{
  "encoder_arch": "vit",
  "model": "masked image model",
  "dataset": "simulated grey scan slices of phantoms with and without marks",
  "train_examples": 122500,
  "image_size": 48,
  "crop_scale_min": 0.8,
  "horizontal_flip": false,
  "color_jitter": 0.2,
  "method": "mae",
  "mask_ratio": 0.5,
  "loss": "mse",
  "encoder_norm": "layernorm_no_bias",
  "encoder_norm_position": "pre",
  "encoder_activation": "geglu",
  "encoder_mlp_ratio": 2,
  "encoder_head_dim": 48,
  "encoder_fused_qkv": false,
  "encoder_bias": "qkv",
  "encoder_qk_norm": true,
  "encoder_parallel_block": false,
  "encoder_inner_norm": false,
  "encoder_patch_size": [4, 4],
  "encoder_layers": 10,
  "encoder_width": 192,
  "encoder_positions": "rope",
  "decoder_width": 128,
  "norm_pix_loss": true,
  "decoder_layers": 6,
  "init": "kaiming_normal",
  "residual_init": "zero_last",
  "optimizer": "adamw",
  "lr": 0.001,
  "beta1": 0.9,
  "beta2": 0.999,
  "eps": 1e-08,
  "grad_clip": 0.5,
  "steps": 6300,
  "batch_size": 64,
  "epochs": 3.3,
  "lr_schedule": "cosine",
  "final_lr_fraction": 0.05,
  "warmup_steps": 120,
  "weight_decay": 0.2
}
Rows from block 8 of the encoder, named by matrix and row number. Each number is 200 + 20 x the weight over its row's rms, rounded and kept within 0 to 999. All counts start at 0. After the name is the row's rms in percent of the matrix's.
# proj: attention output (encoder.blocks.8.attn.proj.weight, 192x192), inputs 64-127
proj.82,087,191,231,235,166,194,166,197,172,211,218,230,180,192,187,190,216,199,217,209,183,201,233,239,173,180,170,182,197,170,196,201,179,154,169,193,164,212,176,177,175,210,205,216,209,208,189,169,172,212,200,206,180,196,207,196,188,223,213,196,213,217,213,199,185
proj.83,122,174,227,191,209,193,183,158,220,225,229,213,208,232,222,186,177,165,185,199,241,216,187,235,222,196,208,221,158,215,214,217,230,216,213,185,168,152,219,219,224,207,192,188,179,210,233,213,198,187,214,200,232,222,231,223,168,195,202,214,188,207,228,163,201
proj.84,080,199,213,160,226,205,256,283,212,186,188,185,235,210,199,212,185,235,185,182,189,211,200,168,221,221,229,219,239,217,199,217,196,199,206,210,241,230,194,201,207,185,196,187,216,182,167,164,230,189,190,202,196,192,201,195,209,199,182,205,209,194,188,229,189
proj.85,094,182,233,193,215,192,169,188,201,200,197,247,186,225,172,165,220,158,180,197,209,200,239,210,210,189,199,207,179,204,204,192,191,203,224,173,175,196,216,224,212,224,179,183,223,187,194,186,216,195,225,200,214,214,233,203,181,225,228,227,182,185,223,193,197
proj.86,080,197,217,200,214,222,159,176,203,216,157,243,221,214,192,206,207,164,175,186,215,208,216,203,221,229,216,194,239,215,238,178,210,214,201,197,179,181,221,230,215,180,193,163,185,212,169,183,178,274,222,188,218,219,199,181,201,242,224,204,172,144,216,205,170
proj.87,109,207,203,189,216,202,213,189,218,200,210,178,216,202,237,205,200,197,197,185,233,218,183,207,216,209,210,206,207,211,219,202,205,206,200,200,220,208,196,197,189,174,212,195,194,198,197,184,193,192,199,196,189,195,187,194,199,200,194,188,222,216,194,211,211
proj.88,074,217,202,227,185,197,163,170,190,204,174,213,182,221,180,178,231,188,205,218,189,210,232,196,171,190,196,195,180,177,193,185,182,195,172,215,216,240,191,208,188,167,180,200,187,202,158,146,185,206,220,184,180,236,195,159,198,252,205,204,199,204,222,229,212
proj.89,076,186,217,188,210,197,193,167,196,205,196,216,211,224,194,195,207,201,185,199,211,189,212,189,206,203,208,198,204,210,219,204,204,213,203,184,178,184,224,241,235,212,183,162,184,215,195,182,181,224,229,200,226,246,228,196,169,236,211,232,167,178,219,183,171
proj.90,110,202,198,221,172,196,194,197,187,189,217,189,176,190,177,199,216,199,227,223,164,173,201,183,174,169,183,196,201,175,181,207,196,204,216,186,141,161,228,218,224,235,191,191,194,216,238,230,179,202,224,200,226,223,239,223,177,186,243,232,166,195,240,151,183
proj.91,064,174,199,182,206,219,215,172,219,206,206,193,193,220,195,187,185,179,188,189,215,218,231,200,229,190,200,242,191,209,221,231,221,216,189,199,186,187,197,189,189,219,196,200,190,217,177,183,228,229,185,215,187,204,192,175,203,229,192,195,203,198,196,193,210
proj.92,095,228,179,197,193,207,203,215,196,182,164,186,195,183,194,209,207,221,213,191,189,233,208,174,196,210,191,191,219,188,196,181,204,202,202,200,228,230,180,174,174,191,201,189,201,184,196,203,241,213,189,209,180,179,178,213,209,161,194,190,218,182,171,212,197
proj.93,080,216,146,223,187,142,195,225,197,173,212,196,175,189,195,214,234,180,215,236,181,223,187,181,183,173,179,181,208,182,176,184,200,187,215,196,205,187,208,197,202,184,202,247,190,202,238,243,219,156,191,200,203,197,208,212,213,170,162,189,208,236,204,178,235
proj.94,118,178,191,212,204,150,160,175,191,191,202,223,180,206,166,163,241,145,175,227,189,228,255,183,209,164,185,202,151,219,181,197,215,218,210,219,215,194,226,220,215,210,195,197,182,212,222,261,207,159,208,195,224,192,210,202,202,168,188,221,190,198,202,193,191
proj.95,061,233,176,220,172,156,191,176,186,188,175,220,202,211,210,216,217,219,208,229,205,205,208,181,172,232,201,160,237,193,147,159,201,215,191,188,199,180,199,222,207,178,190,195,175,224,217,213,180,224,212,184,232,225,216,208,166,222,158,202,179,215,230,174,217
proj.96,098,220,200,202,182,185,200,176,181,166,190,190,170,214,202,196,198,212,215,228,172,204,208,174,172,195,192,195,186,179,165,196,198,212,207,184,205,190,211,208,206,203,189,198,210,198,207,198,214,187,202,210,203,236,227,217,193,209,207,219,200,201,206,191,239
proj.97,071,209,195,230,172,193,227,237,187,182,233,169,176,185,215,213,201,218,240,211,173,174,168,191,157,193,187,181,241,162,196,185,192,197,211,192,177,178,191,180,183,204,211,205,239,194,198,209,194,169,183,224,171,162,178,221,215,134,235,195,240,202,176,189,222
proj.98,066,229,173,210,170,195,241,207,196,178,208,178,222,204,220,199,210,236,213,223,182,188,176,183,181,203,209,205,206,187,184,210,200,210,226,187,184,180,227,209,239,204,177,194,197,178,195,223,207,186,199,219,218,190,195,212,188,203,202,206,172,174,235,212,207
proj.99,092,194,189,213,205,179,185,202,172,166,198,215,191,194,179,205,205,201,208,227,177,199,233,182,190,177,184,175,195,187,164,193,208,196,224,188,192,203,215,224,230,218,194,172,207,199,218,181,215,164,188,218,215,215,220,216,209,183,198,221,192,182,200,185,152
proj.100,113,200,197,210,200,205,208,175,219,212,226,185,210,196,219,205,188,197,205,195,221,183,165,223,206,196,206,218,194,198,202,206,207,227,225,189,185,163,226,235,232,198,179,194,182,235,259,236,167,183,220,181,249,251,232,235,173,202,185,217,170,211,238,161,179
proj.101,111,201,196,217,216,201,206,198,213,217,192,204,208,193,202,211,217,189,192,201,204,201,191,205,206,208,213,205,216,206,222,193,203,170,164,232,250,235,174,172,165,163,227,239,205,211,198,247,178,217,171,200,170,180,169,178,239,195,136,160,235,232,161,224,178
proj.102,140,224,190,240,178,177,197,217,175,187,186,213,204,187,206,226,208,225,218,237,177,187,203,189,168,210,187,157,240,187,183,166,189,171,201,211,211,220,195,186,210,229,215,230,217,170,208,232,203,205,158,243,193,173,174,184,238,187,180,178,196,202,191,213,174
proj.103,096,205,185,223,181,178,182,175,151,165,180,207,175,218,169,214,194,219,209,233,164,159,237,168,167,181,184,187,179,188,151,186,189,233,221,190,193,168,211,224,216,206,178,156,180,216,198,202,207,201,225,196,227,225,227,211,160,209,212,235,173,188,220,180,217
proj.104,086,234,202,241,199,162,204,183,182,173,195,219,195,192,198,194,216,209,214,212,198,209,233,192,176,192,189,172,236,179,172,180,222,234,223,191,174,181,221,253,221,195,182,155,168,220,223,201,196,171,222,181,232,240,215,210,178,195,216,220,193,190,222,168,185
proj.105,106,193,208,201,221,201,213,210,222,222,192,185,217,192,213,194,212,193,186,178,217,218,197,208,222,211,214,207,207,234,228,200,209,190,185,202,227,203,199,187,191,212,203,190,192,185,202,253,243,200,176,239,166,186,187,206,226,174,194,200,208,174,171,210,173
proj.106,083,171,197,171,231,207,205,254,209,198,181,207,212,178,182,200,213,199,184,168,202,233,208,187,216,216,205,193,205,221,197,214,217,208,170,246,221,199,189,171,162,205,244,205,209,208,199,226,209,205,220,186,198,158,193,196,199,186,196,174,215,222,194,210,209
proj.107,101,191,218,172,203,199,242,242,206,201,183,183,230,206,221,248,181,257,193,185,197,218,179,174,213,217,217,203,237,211,212,190,178,208,197,195,165,152,192,199,200,226,220,196,189,227,223,213,166,269,224,193,236,215,223,202,169,209,197,221,177,212,214,169,183
proj.108,118,183,202,188,217,206,217,190,238,233,235,178,212,216,219,188,200,195,194,189,229,222,172,213,230,189,211,234,200,215,239,232,196,222,209,195,163,132,211,216,218,216,196,196,175,239,267,240,192,195,211,192,235,230,245,218,176,182,190,215,181,212,235,135,181
proj.109,070,197,202,196,198,161,162,170,224,222,205,210,195,187,201,186,181,180,164,205,230,206,215,209,237,212,219,192,186,234,192,181,234,205,206,222,189,187,190,224,189,207,209,195,202,213,228,187,187,149,225,139,223,198,214,190,169,203,190,217,195,241,227,182,228
proj.110,122,191,226,163,223,241,234,226,246,240,193,179,239,209,237,195,179,215,182,162,242,211,158,232,238,243,231,227,205,244,237,224,193,171,195,208,208,213,192,179,197,196,214,216,220,172,191,207,202,205,173,224,169,163,178,193,228,178,184,186,220,200,183,219,201
proj.111,082,188,236,192,217,208,165,168,199,206,195,248,196,201,177,184,206,151,185,188,220,194,224,204,210,213,198,203,195,206,208,194,200,187,215,174,169,202,224,222,222,227,177,165,249,158,192,189,207,197,191,238,202,190,217,215,206,214,241,213,171,166,206,219,166
proj.112,087,207,180,219,173,204,208,224,195,196,187,198,203,199,208,242,204,225,224,224,189,184,189,184,179,192,198,176,243,185,199,179,147,180,179,205,185,194,191,169,195,213,236,243,188,194,226,243,183,232,170,212,204,179,178,201,217,174,187,186,198,210,201,200,162
proj.113,079,183,202,168,214,210,211,207,228,205,215,166,214,207,219,200,200,203,191,198,207,217,201,191,210,210,216,211,217,209,206,235,205,195,183,218,191,212,188,173,197,190,238,230,212,188,185,193,171,237,212,187,208,188,185,177,198,236,187,185,197,231,204,212,211
proj.114,107,206,168,221,179,204,201,201,180,185,199,207,191,190,185,199,202,205,223,212,175,192,206,186,177,195,180,186,214,165,189,194,189,186,175,198,180,194,202,186,185,206,196,197,184,222,197,174,187,202,199,202,197,189,190,187,185,218,202,184,203,207,214,201,181
proj.115,098,220,162,225,180,202,182,206,165,165,192,179,166,194,179,211,199,202,229,233,158,185,208,164,157,185,187,177,201,157,158,178,212,186,206,216,200,215,192,176,190,201,209,191,214,184,171,155,194,219,200,204,170,176,174,186,211,208,226,181,224,198,184,218,208
proj.116,085,211,251,193,202,177,212,198,224,240,187,203,231,204,219,175,201,205,201,178,212,253,195,202,211,207,201,207,166,220,203,207,218,204,202,186,161,164,211,197,195,223,192,181,170,220,227,244,224,186,204,193,198,189,221,216,191,170,249,235,198,205,201,157,208
proj.117,106,213,183,211,188,169,188,174,179,180,169,214,188,191,186,188,227,188,202,235,185,216,223,169,201,197,187,195,214,200,183,183,208,185,192,215,218,205,200,200,200,196,203,208,219,193,192,207,217,160,175,209,186,180,193,196,218,187,195,192,204,212,189,216,202
proj.118,090,210,198,226,170,177,216,213,201,205,210,213,207,200,218,204,228,191,215,224,187,212,221,191,188,168,191,194,213,193,222,202,192,168,261,198,187,214,211,228,228,196,175,218,206,174,213,136,191,157,200,205,210,202,218,187,207,198,178,209,200,220,245,192,193
proj.119,107,199,220,171,205,211,220,195,245,230,207,184,223,196,234,182,193,191,186,170,233,236,165,230,222,216,214,228,174,222,253,216,217,185,175,216,239,235,176,171,173,162,224,238,211,182,190,198,204,205,187,207,180,185,177,183,215,198,155,170,222,227,187,225,212
proj.120,092,189,220,172,226,204,224,192,224,217,198,175,224,212,205,188,206,195,176,182,226,224,197,194,234,199,218,223,185,232,210,207,218,235,198,203,222,208,207,224,209,181,187,160,163,193,171,188,217,198,240,156,210,216,221,177,184,235,196,216,186,182,201,211,217
proj.121,067,182,214,221,186,168,217,199,180,177,228,207,189,214,187,184,217,235,218,229,165,191,192,211,179,162,176,167,200,176,169,221,189,189,189,211,208,202,193,206,201,182,211,219,207,184,225,176,181,156,215,210,191,201,206,203,197,169,175,195,232,221,203,194,216
proj.122,091,163,236,160,231,220,229,235,215,232,190,194,239,206,215,208,190,232,175,170,229,213,189,212,246,215,217,222,199,252,241,237,179,191,187,216,268,229,187,178,182,165,202,216,207,173,187,198,222,208,179,210,169,170,191,198,231,168,173,185,211,213,163,224,232
proj.123,091,185,220,176,244,211,196,190,236,210,188,205,226,224,226,212,187,181,170,174,244,214,186,211,238,217,251,227,189,241,221,190,211,223,211,203,205,180,199,192,199,204,197,202,203,187,194,220,229,214,180,212,202,184,191,199,222,200,198,198,199,199,191,200,225
proj.124,092,212,171,207,180,196,228,193,215,193,231,154,205,183,240,214,203,223,222,216,196,228,160,208,194,197,197,222,203,181,199,234,201,211,243,194,196,191,206,202,216,203,195,225,207,175,231,221,231,153,189,190,211,192,201,222,221,165,196,196,209,199,206,191,234
proj.125,085,201,189,193,202,230,207,244,206,189,189,204,184,208,182,181,224,175,202,192,189,208,177,207,187,196,199,227,168,184,196,199,176,211,225,175,196,199,207,218,213,174,172,184,188,197,192,175,231,172,201,179,193,212,216,213,185,230,195,204,190,177,220,200,233
proj.126,082,183,242,140,205,214,250,245,237,213,226,161,236,183,234,219,155,226,187,144,230,199,204,198,241,206,219,229,201,234,211,233,197,197,192,189,203,212,184,202,186,198,205,206,214,203,198,198,178,223,207,201,211,225,200,217,177,237,200,217,192,197,205,200,213
proj.127,112,206,203,218,182,183,225,199,212,205,211,204,203,165,213,180,234,199,206,210,189,237,195,215,195,205,201,205,192,191,200,203,206,166,162,230,193,217,166,160,175,211,246,249,228,175,196,170,171,212,190,215,195,185,173,156,197,227,173,175,210,252,213,212,212
proj.128,088,230,158,208,170,233,201,214,178,184,194,174,193,201,184,215,189,214,213,209,172,196,202,192,191,207,184,196,200,179,175,190,181,172,191,203,172,191,205,187,193,235,193,192,201,190,190,207,186,235,212,210,182,172,194,200,193,212,217,195,174,185,209,195,171
proj.129,057,184,204,194,203,186,177,206,199,207,192,224,198,208,208,250,162,215,184,217,195,175,218,209,211,193,217,161,239,224,183,167,193,176,217,208,182,187,213,218,231,244,208,204,197,200,245,237,179,193,189,213,220,218,219,224,212,182,204,224,182,209,196,166,146
proj.130,079,206,185,181,217,208,180,234,218,213,167,230,211,180,200,233,182,176,177,174,216,196,181,190,225,233,221,205,206,231,222,155,229,186,190,188,229,211,212,189,193,224,189,210,213,190,207,271,225,204,167,235,205,188,193,224,237,174,167,201,186,186,159,206,169
proj.131,107,208,206,225,178,191,176,157,169,185,207,222,180,172,173,220,194,222,219,217,180,156,221,189,179,179,181,159,204,180,169,175,180,196,188,197,176,193,195,211,191,226,208,179,206,211,191,171,194,207,214,200,206,210,205,200,181,211,244,210,195,183,196,191,202
proj.132,090,211,191,215,186,207,180,212,179,171,190,220,175,177,192,222,203,186,220,196,178,195,226,204,195,198,185,196,204,177,180,181,205,178,168,201,225,237,180,167,160,194,218,221,230,221,178,219,180,211,160,215,182,187,159,217,209,194,211,181,223,213,152,238,184
proj.133,092,210,165,232,165,193,197,204,185,193,219,196,179,181,182,191,217,191,217,224,168,185,208,195,167,178,182,177,200,168,190,205,185,183,195,206,196,212,188,194,196,227,197,218,211,204,205,180,209,166,189,203,202,229,202,211,198,205,208,201,194,208,201,201,184
proj.134,110,214,202,222,194,161,178,211,186,184,183,235,175,176,196,209,199,187,212,204,191,214,212,191,182,201,188,180,243,178,197,166,222,209,214,194,187,193,194,190,182,183,189,184,194,232,188,178,196,164,193,178,190,191,190,215,198,181,225,199,217,205,185,196,214
proj.135,098,170,238,164,236,221,198,213,214,234,173,222,233,211,206,197,188,204,168,167,226,214,206,217,243,233,217,212,215,244,231,219,187,185,185,188,199,202,193,204,199,200,198,182,188,246,204,196,174,226,168,184,200,234,216,211,207,216,186,213,184,188,177,194,126
proj.136,093,208,177,188,206,220,190,208,197,187,196,174,203,168,179,206,212,177,186,189,195,205,210,187,213,200,190,199,187,212,212,192,205,183,193,210,252,247,192,181,176,197,199,202,214,168,173,208,242,154,169,217,172,158,174,201,221,165,188,172,220,190,167,245,213
proj.137,093,189,236,183,215,231,188,186,215,202,190,183,212,202,210,241,177,221,188,176,206,203,183,214,211,208,214,230,200,216,217,200,194,209,233,196,188,171,189,188,204,213,203,178,226,189,200,195,215,231,188,212,183,213,212,225,203,183,220,231,202,164,179,203,211
proj.138,119,197,221,202,217,197,202,195,199,218,202,213,204,206,199,189,202,201,197,189,205,210,200,213,200,204,205,208,192,195,214,205,216,174,146,216,216,235,168,161,155,180,239,216,187,204,176,186,163,237,197,197,181,174,160,165,200,220,174,161,228,231,177,221,178
proj.139,128,180,235,175,210,228,212,206,213,210,201,192,224,216,209,201,184,220,197,169,226,206,185,199,216,207,200,204,193,216,222,216,191,235,232,189,173,166,224,239,233,209,172,168,180,230,218,184,202,153,223,166,239,229,238,230,162,214,227,243,166,183,229,184,209
proj.140,096,230,188,232,186,151,197,192,174,175,187,235,171,213,173,171,231,193,207,220,179,189,201,175,170,189,187,167,198,172,165,165,224,187,174,219,201,210,192,203,186,178,211,198,175,185,178,182,197,202,213,198,180,180,193,162,205,204,204,169,228,211,202,206,203
proj.141,065,220,172,214,183,209,209,213,188,171,176,197,194,209,179,190,238,204,212,197,161,208,203,170,178,205,191,197,203,182,211,201,197,202,173,194,234,223,201,175,189,196,206,212,189,215,200,258,209,233,173,229,186,222,179,210,225,199,154,173,205,187,172,217,149
proj.142,104,178,229,162,234,225,211,199,226,226,200,191,234,202,227,220,175,197,184,167,236,202,171,220,235,210,222,230,185,226,237,211,203,188,184,220,258,233,171,183,167,142,234,214,213,201,177,164,191,212,178,195,179,195,167,178,211,218,172,164,232,233,170,235,211
proj.143,067,216,174,194,190,223,203,222,190,174,206,180,196,151,189,225,146,249,222,183,162,207,206,134,188,189,176,189,238,174,224,217,211,189,210,221,199,206,192,177,188,236,220,214,214,199,214,199,235,173,169,204,184,169,188,202,222,169,208,208,209,208,175,200,238
proj.144,113,210,212,209,178,187,216,206,181,187,180,220,218,188,207,229,210,242,209,210,197,187,194,181,180,221,204,177,254,196,188,189,185,199,198,212,161,194,205,199,215,234,216,203,213,172,187,214,153,243,216,220,216,184,186,190,190,208,216,199,187,199,219,195,194
proj.145,084,215,178,180,210,198,183,171,199,184,211,193,194,172,185,184,192,165,194,203,193,196,217,168,224,172,188,208,152,206,182,195,232,205,217,183,229,224,210,214,205,187,180,206,195,194,217,202,235,148,175,191,219,193,210,224,228,190,185,204,195,195,190,221,210
proj.146,103,177,192,188,208,177,204,203,184,188,166,228,210,219,176,212,208,240,183,201,182,227,232,156,204,215,208,193,235,212,191,206,182,207,170,227,229,212,171,182,176,178,226,213,185,224,189,197,190,244,199,186,192,189,179,189,203,226,160,175,211,211,185,212,210
proj.147,075,194,217,182,217,217,212,207,224,224,219,176,225,202,236,189,183,204,181,189,229,187,167,231,222,212,211,212,175,226,222,215,217,206,213,196,208,187,212,227,219,206,182,178,212,174,218,202,228,165,210,197,212,196,229,203,202,184,208,217,193,196,208,193,217
proj.148,081,201,185,207,191,228,219,192,190,186,241,178,205,195,198,199,194,206,205,209,196,189,200,198,218,163,183,205,142,204,184,235,211,190,165,217,268,243,170,189,164,165,218,204,236,188,162,197,210,221,185,205,167,170,174,172,226,199,147,152,224,208,167,227,217
proj.149,099,186,200,195,204,193,194,248,213,216,208,188,194,199,221,239,155,196,198,193,219,152,173,214,202,213,215,204,239,203,210,186,202,203,180,204,166,166,193,197,182,202,212,208,200,243,209,205,135,237,241,180,214,206,205,201,174,222,214,196,198,223,214,169,199
proj.150,127,208,188,197,207,217,193,186,207,213,195,172,209,199,200,214,189,200,198,212,211,167,183,200,210,205,215,203,206,210,197,191,187,222,237,200,185,178,223,236,233,209,184,177,184,204,208,200,194,205,233,179,226,221,227,209,192,207,230,238,173,174,223,184,204
proj.151,093,190,219,194,202,203,215,210,215,219,213,191,209,196,229,192,190,208,193,200,223,222,182,229,216,219,201,204,196,209,210,204,203,172,194,192,204,236,191,184,195,218,214,214,235,157,190,180,214,206,161,230,186,185,186,195,234,194,213,194,211,209,182,241,204
proj.152,103,176,205,196,197,202,211,236,197,196,190,217,208,167,186,234,212,221,192,199,188,195,206,203,222,191,200,194,225,213,198,200,157,211,222,199,193,174,218,213,235,247,203,205,232,192,239,254,229,182,184,233,219,235,228,225,216,156,205,229,171,179,204,170,153
proj.153,104,219,175,208,196,190,207,200,195,184,195,192,206,185,204,236,184,221,195,200,201,199,190,182,192,212,196,181,237,188,184,177,195,228,193,203,209,178,196,219,189,175,201,202,187,249,214,215,175,194,234,158,230,235,226,194,169,225,181,200,191,237,217,173,221
proj.154,103,231,197,203,186,216,206,200,191,187,201,182,186,205,203,179,188,203,208,193,186,184,188,206,178,205,200,194,185,182,183,184,220,183,163,224,231,252,169,159,171,198,241,239,230,181,183,216,189,237,168,217,182,177,147,175,231,211,172,147,230,208,162,244,179
proj.155,125,199,219,187,215,210,205,190,232,238,207,196,216,192,220,186,205,178,186,165,230,213,184,222,216,217,216,213,192,227,225,211,205,175,174,232,240,243,165,166,157,154,224,231,207,179,169,174,198,200,189,195,159,171,167,164,219,208,173,165,235,236,183,236,249
proj.156,087,194,198,205,191,180,202,200,178,183,178,248,202,200,193,208,227,220,199,228,204,213,239,178,212,200,192,189,233,207,185,184,177,198,223,194,170,172,216,202,228,219,193,212,219,177,220,225,213,202,189,221,212,169,215,227,216,157,206,209,193,191,217,182,194
proj.157,093,179,207,207,224,175,163,175,201,231,179,237,195,188,180,181,234,178,171,212,213,215,248,213,223,195,191,188,202,232,222,200,195,199,182,207,256,237,210,203,200,182,182,201,182,201,174,213,237,158,186,177,198,181,195,186,228,188,197,201,187,204,179,229,217
proj.158,076,183,203,195,191,169,191,185,185,184,203,203,182,225,191,199,180,200,204,214,192,181,200,180,188,199,196,199,179,190,178,207,218,208,171,211,212,183,177,191,176,200,222,209,230,218,190,229,180,258,229,204,193,214,203,198,200,220,193,176,207,212,178,189,190
proj.159,103,205,186,213,193,185,185,243,183,182,188,202,178,185,180,203,205,194,212,209,169,204,206,192,175,198,185,190,221,176,186,192,204,196,190,198,212,228,184,176,186,199,203,220,210,192,194,202,227,193,184,198,176,187,187,195,214,187,194,188,219,192,178,210,209
proj.160,127,220,186,214,186,224,228,213,187,178,216,184,186,183,186,180,195,224,222,194,179,175,189,168,177,197,189,194,196,169,178,215,211,227,211,198,169,190,202,216,207,203,186,169,190,222,180,170,177,217,244,167,213,209,207,194,165,228,242,214,193,181,222,201,223
proj.161,083,176,214,198,215,223,220,242,203,211,199,195,186,222,185,170,226,197,193,199,182,204,207,214,190,188,211,220,176,205,212,225,190,175,176,232,243,246,184,168,181,187,213,230,216,186,174,174,210,167,185,192,157,168,174,164,234,194,184,173,226,249,177,232,212
proj.162,147,190,207,219,186,171,192,183,187,182,201,213,179,200,186,196,217,202,198,222,183,195,224,192,182,186,195,193,207,191,187,202,188,233,209,178,164,163,225,228,230,242,185,197,194,226,242,246,188,184,225,200,238,244,236,223,177,194,234,232,181,182,225,155,179
proj.163,083,208,204,208,211,200,199,230,174,205,182,225,207,222,206,226,195,248,201,214,197,154,174,214,182,220,226,199,223,209,192,174,183,189,189,220,212,209,180,175,186,179,225,209,215,173,168,179,159,232,192,210,172,160,157,176,214,213,210,164,226,213,179,239,222
proj.164,144,212,179,228,188,184,173,197,156,166,169,223,173,195,173,214,220,212,219,228,162,197,236,176,162,191,175,178,217,170,179,178,183,172,170,212,222,229,192,181,179,192,218,235,218,205,189,194,178,211,178,221,190,185,178,195,212,216,178,168,206,228,189,225,174
proj.165,135,179,208,190,219,224,205,187,230,242,229,188,206,211,233,182,190,182,203,190,225,216,177,258,218,202,204,232,172,207,233,241,194,168,202,201,214,239,187,176,182,181,207,232,220,177,201,202,213,161,155,209,158,180,171,199,259,176,189,169,221,218,167,229,203
proj.166,080,187,203,226,197,200,164,168,169,197,208,209,165,218,176,205,195,195,204,212,172,172,217,207,163,177,191,186,191,177,196,194,185,214,185,197,174,163,202,214,193,211,203,179,193,239,215,196,173,223,230,180,216,234,219,217,169,212,251,221,189,180,203,172,210
proj.167,125,181,197,163,216,213,192,207,227,211,212,183,204,203,203,187,191,168,188,176,216,199,187,206,228,208,207,223,177,207,209,222,219,191,171,211,191,186,195,187,195,186,223,227,181,209,222,207,174,201,214,183,216,215,208,192,181,228,169,188,201,240,219,184,208
proj.168,074,183,225,191,204,204,216,216,226,214,229,187,202,197,224,195,184,196,209,175,205,202,171,230,193,200,213,219,192,195,227,224,196,192,177,215,211,221,171,158,164,185,240,244,199,206,214,206,194,186,190,206,178,200,165,197,194,200,197,168,227,237,187,215,228
proj.169,107,192,191,205,198,234,190,198,181,186,216,195,186,192,188,187,205,169,212,194,192,185,203,203,196,192,180,188,183,191,197,199,208,167,189,211,226,236,183,160,186,163,213,225,223,165,176,180,196,217,163,210,160,161,162,192,243,196,159,153,229,213,176,237,185
proj.170,097,186,193,233,183,222,174,168,157,164,210,220,159,211,151,188,202,203,223,210,159,168,227,168,167,167,182,205,164,171,183,205,197,206,170,236,215,203,175,183,170,176,224,217,213,237,184,175,168,216,208,175,184,207,181,179,204,201,182,169,226,231,182,208,194
proj.171,117,237,151,236,177,184,193,181,171,172,193,205,175,195,182,199,217,182,220,233,177,170,222,170,170,195,190,176,233,179,171,173,213,202,204,208,212,208,191,194,189,173,203,173,200,177,136,149,189,243,211,209,168,186,173,165,199,220,217,184,218,178,194,234,220
proj.172,110,170,212,176,228,212,191,214,233,224,190,213,222,205,204,224,193,182,166,177,228,201,198,212,240,224,219,217,218,239,229,203,210,214,215,186,184,168,227,239,236,219,190,200,188,237,241,235,181,207,199,203,245,239,236,228,185,215,184,241,152,199,222,168,149
proj.173,107,195,185,230,190,171,198,171,149,182,191,237,196,199,182,223,208,233,214,242,174,172,226,186,174,177,189,184,227,174,173,190,183,196,197,196,207,198,197,206,202,192,188,211,197,214,199,183,171,222,193,205,208,202,203,204,196,224,170,185,195,206,203,204,177
proj.174,125,168,227,162,231,214,232,205,225,230,204,185,233,226,218,181,190,216,162,172,231,212,175,224,247,225,229,233,168,249,219,235,204,205,187,219,242,226,184,193,201,178,213,214,211,192,183,206,206,212,198,203,193,205,196,184,214,220,155,191,195,211,183,221,197
proj.175,072,222,172,205,190,205,203,188,226,208,220,167,194,198,216,167,202,181,217,205,187,227,184,217,189,193,201,217,148,193,195,224,226,205,180,215,226,221,193,179,180,209,209,218,178,222,228,247,227,163,189,194,204,201,178,198,224,178,198,186,210,197,175,203,175
proj.176,114,185,220,177,210,250,217,184,212,220,217,169,225,210,215,212,173,221,197,182,221,195,175,215,221,207,208,216,190,217,225,230,191,219,215,180,186,191,225,227,214,212,170,153,192,219,191,174,195,199,230,185,207,220,215,223,175,214,236,228,167,160,213,185,178
proj.177,091,197,186,224,184,188,202,218,193,194,193,223,180,178,178,190,238,194,211,207,188,209,217,192,183,176,185,185,225,186,202,193,181,231,217,194,165,160,217,216,209,231,184,204,179,223,255,228,227,169,209,201,228,216,230,217,185,162,228,229,187,195,233,129,220
proj.178,099,212,191,201,200,186,192,244,186,189,184,195,193,181,201,229,199,220,214,207,180,196,202,198,168,204,196,176,230,184,183,188,180,152,177,212,219,228,184,161,171,184,224,234,214,160,177,196,225,208,177,241,161,156,168,184,224,164,203,170,247,229,176,223,228
proj.179,073,209,208,206,202,186,193,187,198,218,207,192,213,188,205,195,215,192,196,194,210,188,197,187,195,221,215,202,223,211,233,190,196,199,185,214,242,219,189,186,195,163,208,217,209,174,163,210,209,224,192,222,185,189,180,174,206,195,163,169,223,193,188,232,238
proj.180,106,175,236,177,225,217,206,179,228,216,209,206,224,198,207,186,215,178,178,175,234,222,189,241,238,204,212,237,177,221,221,227,212,220,208,168,216,216,216,209,213,201,197,215,191,191,231,209,216,161,174,192,223,232,206,216,209,231,166,188,186,208,192,200,171
proj.181,085,218,185,234,172,192,187,139,198,209,242,201,179,167,221,192,198,176,225,224,207,166,169,214,175,202,177,185,197,166,205,186,196,188,196,191,184,195,197,204,195,181,202,205,218,166,170,173,181,184,198,196,205,165,192,175,201,210,196,182,187,212,211,207,236
proj.182,092,231,196,220,168,159,205,202,179,170,192,233,191,224,192,193,220,223,214,215,180,220,228,169,162,190,192,184,200,177,166,182,204,189,222,198,194,212,191,202,210,209,185,209,200,166,202,226,213,179,197,196,197,160,195,195,227,205,187,187,204,222,212,204,245
proj.183,093,188,227,177,207,217,220,181,234,246,234,188,220,186,215,186,187,195,194,158,231,177,164,231,228,193,212,223,173,215,245,242,206,200,196,202,193,181,205,198,194,199,207,191,162,222,201,206,189,188,213,205,189,187,183,193,185,208,213,196,193,200,213,195,239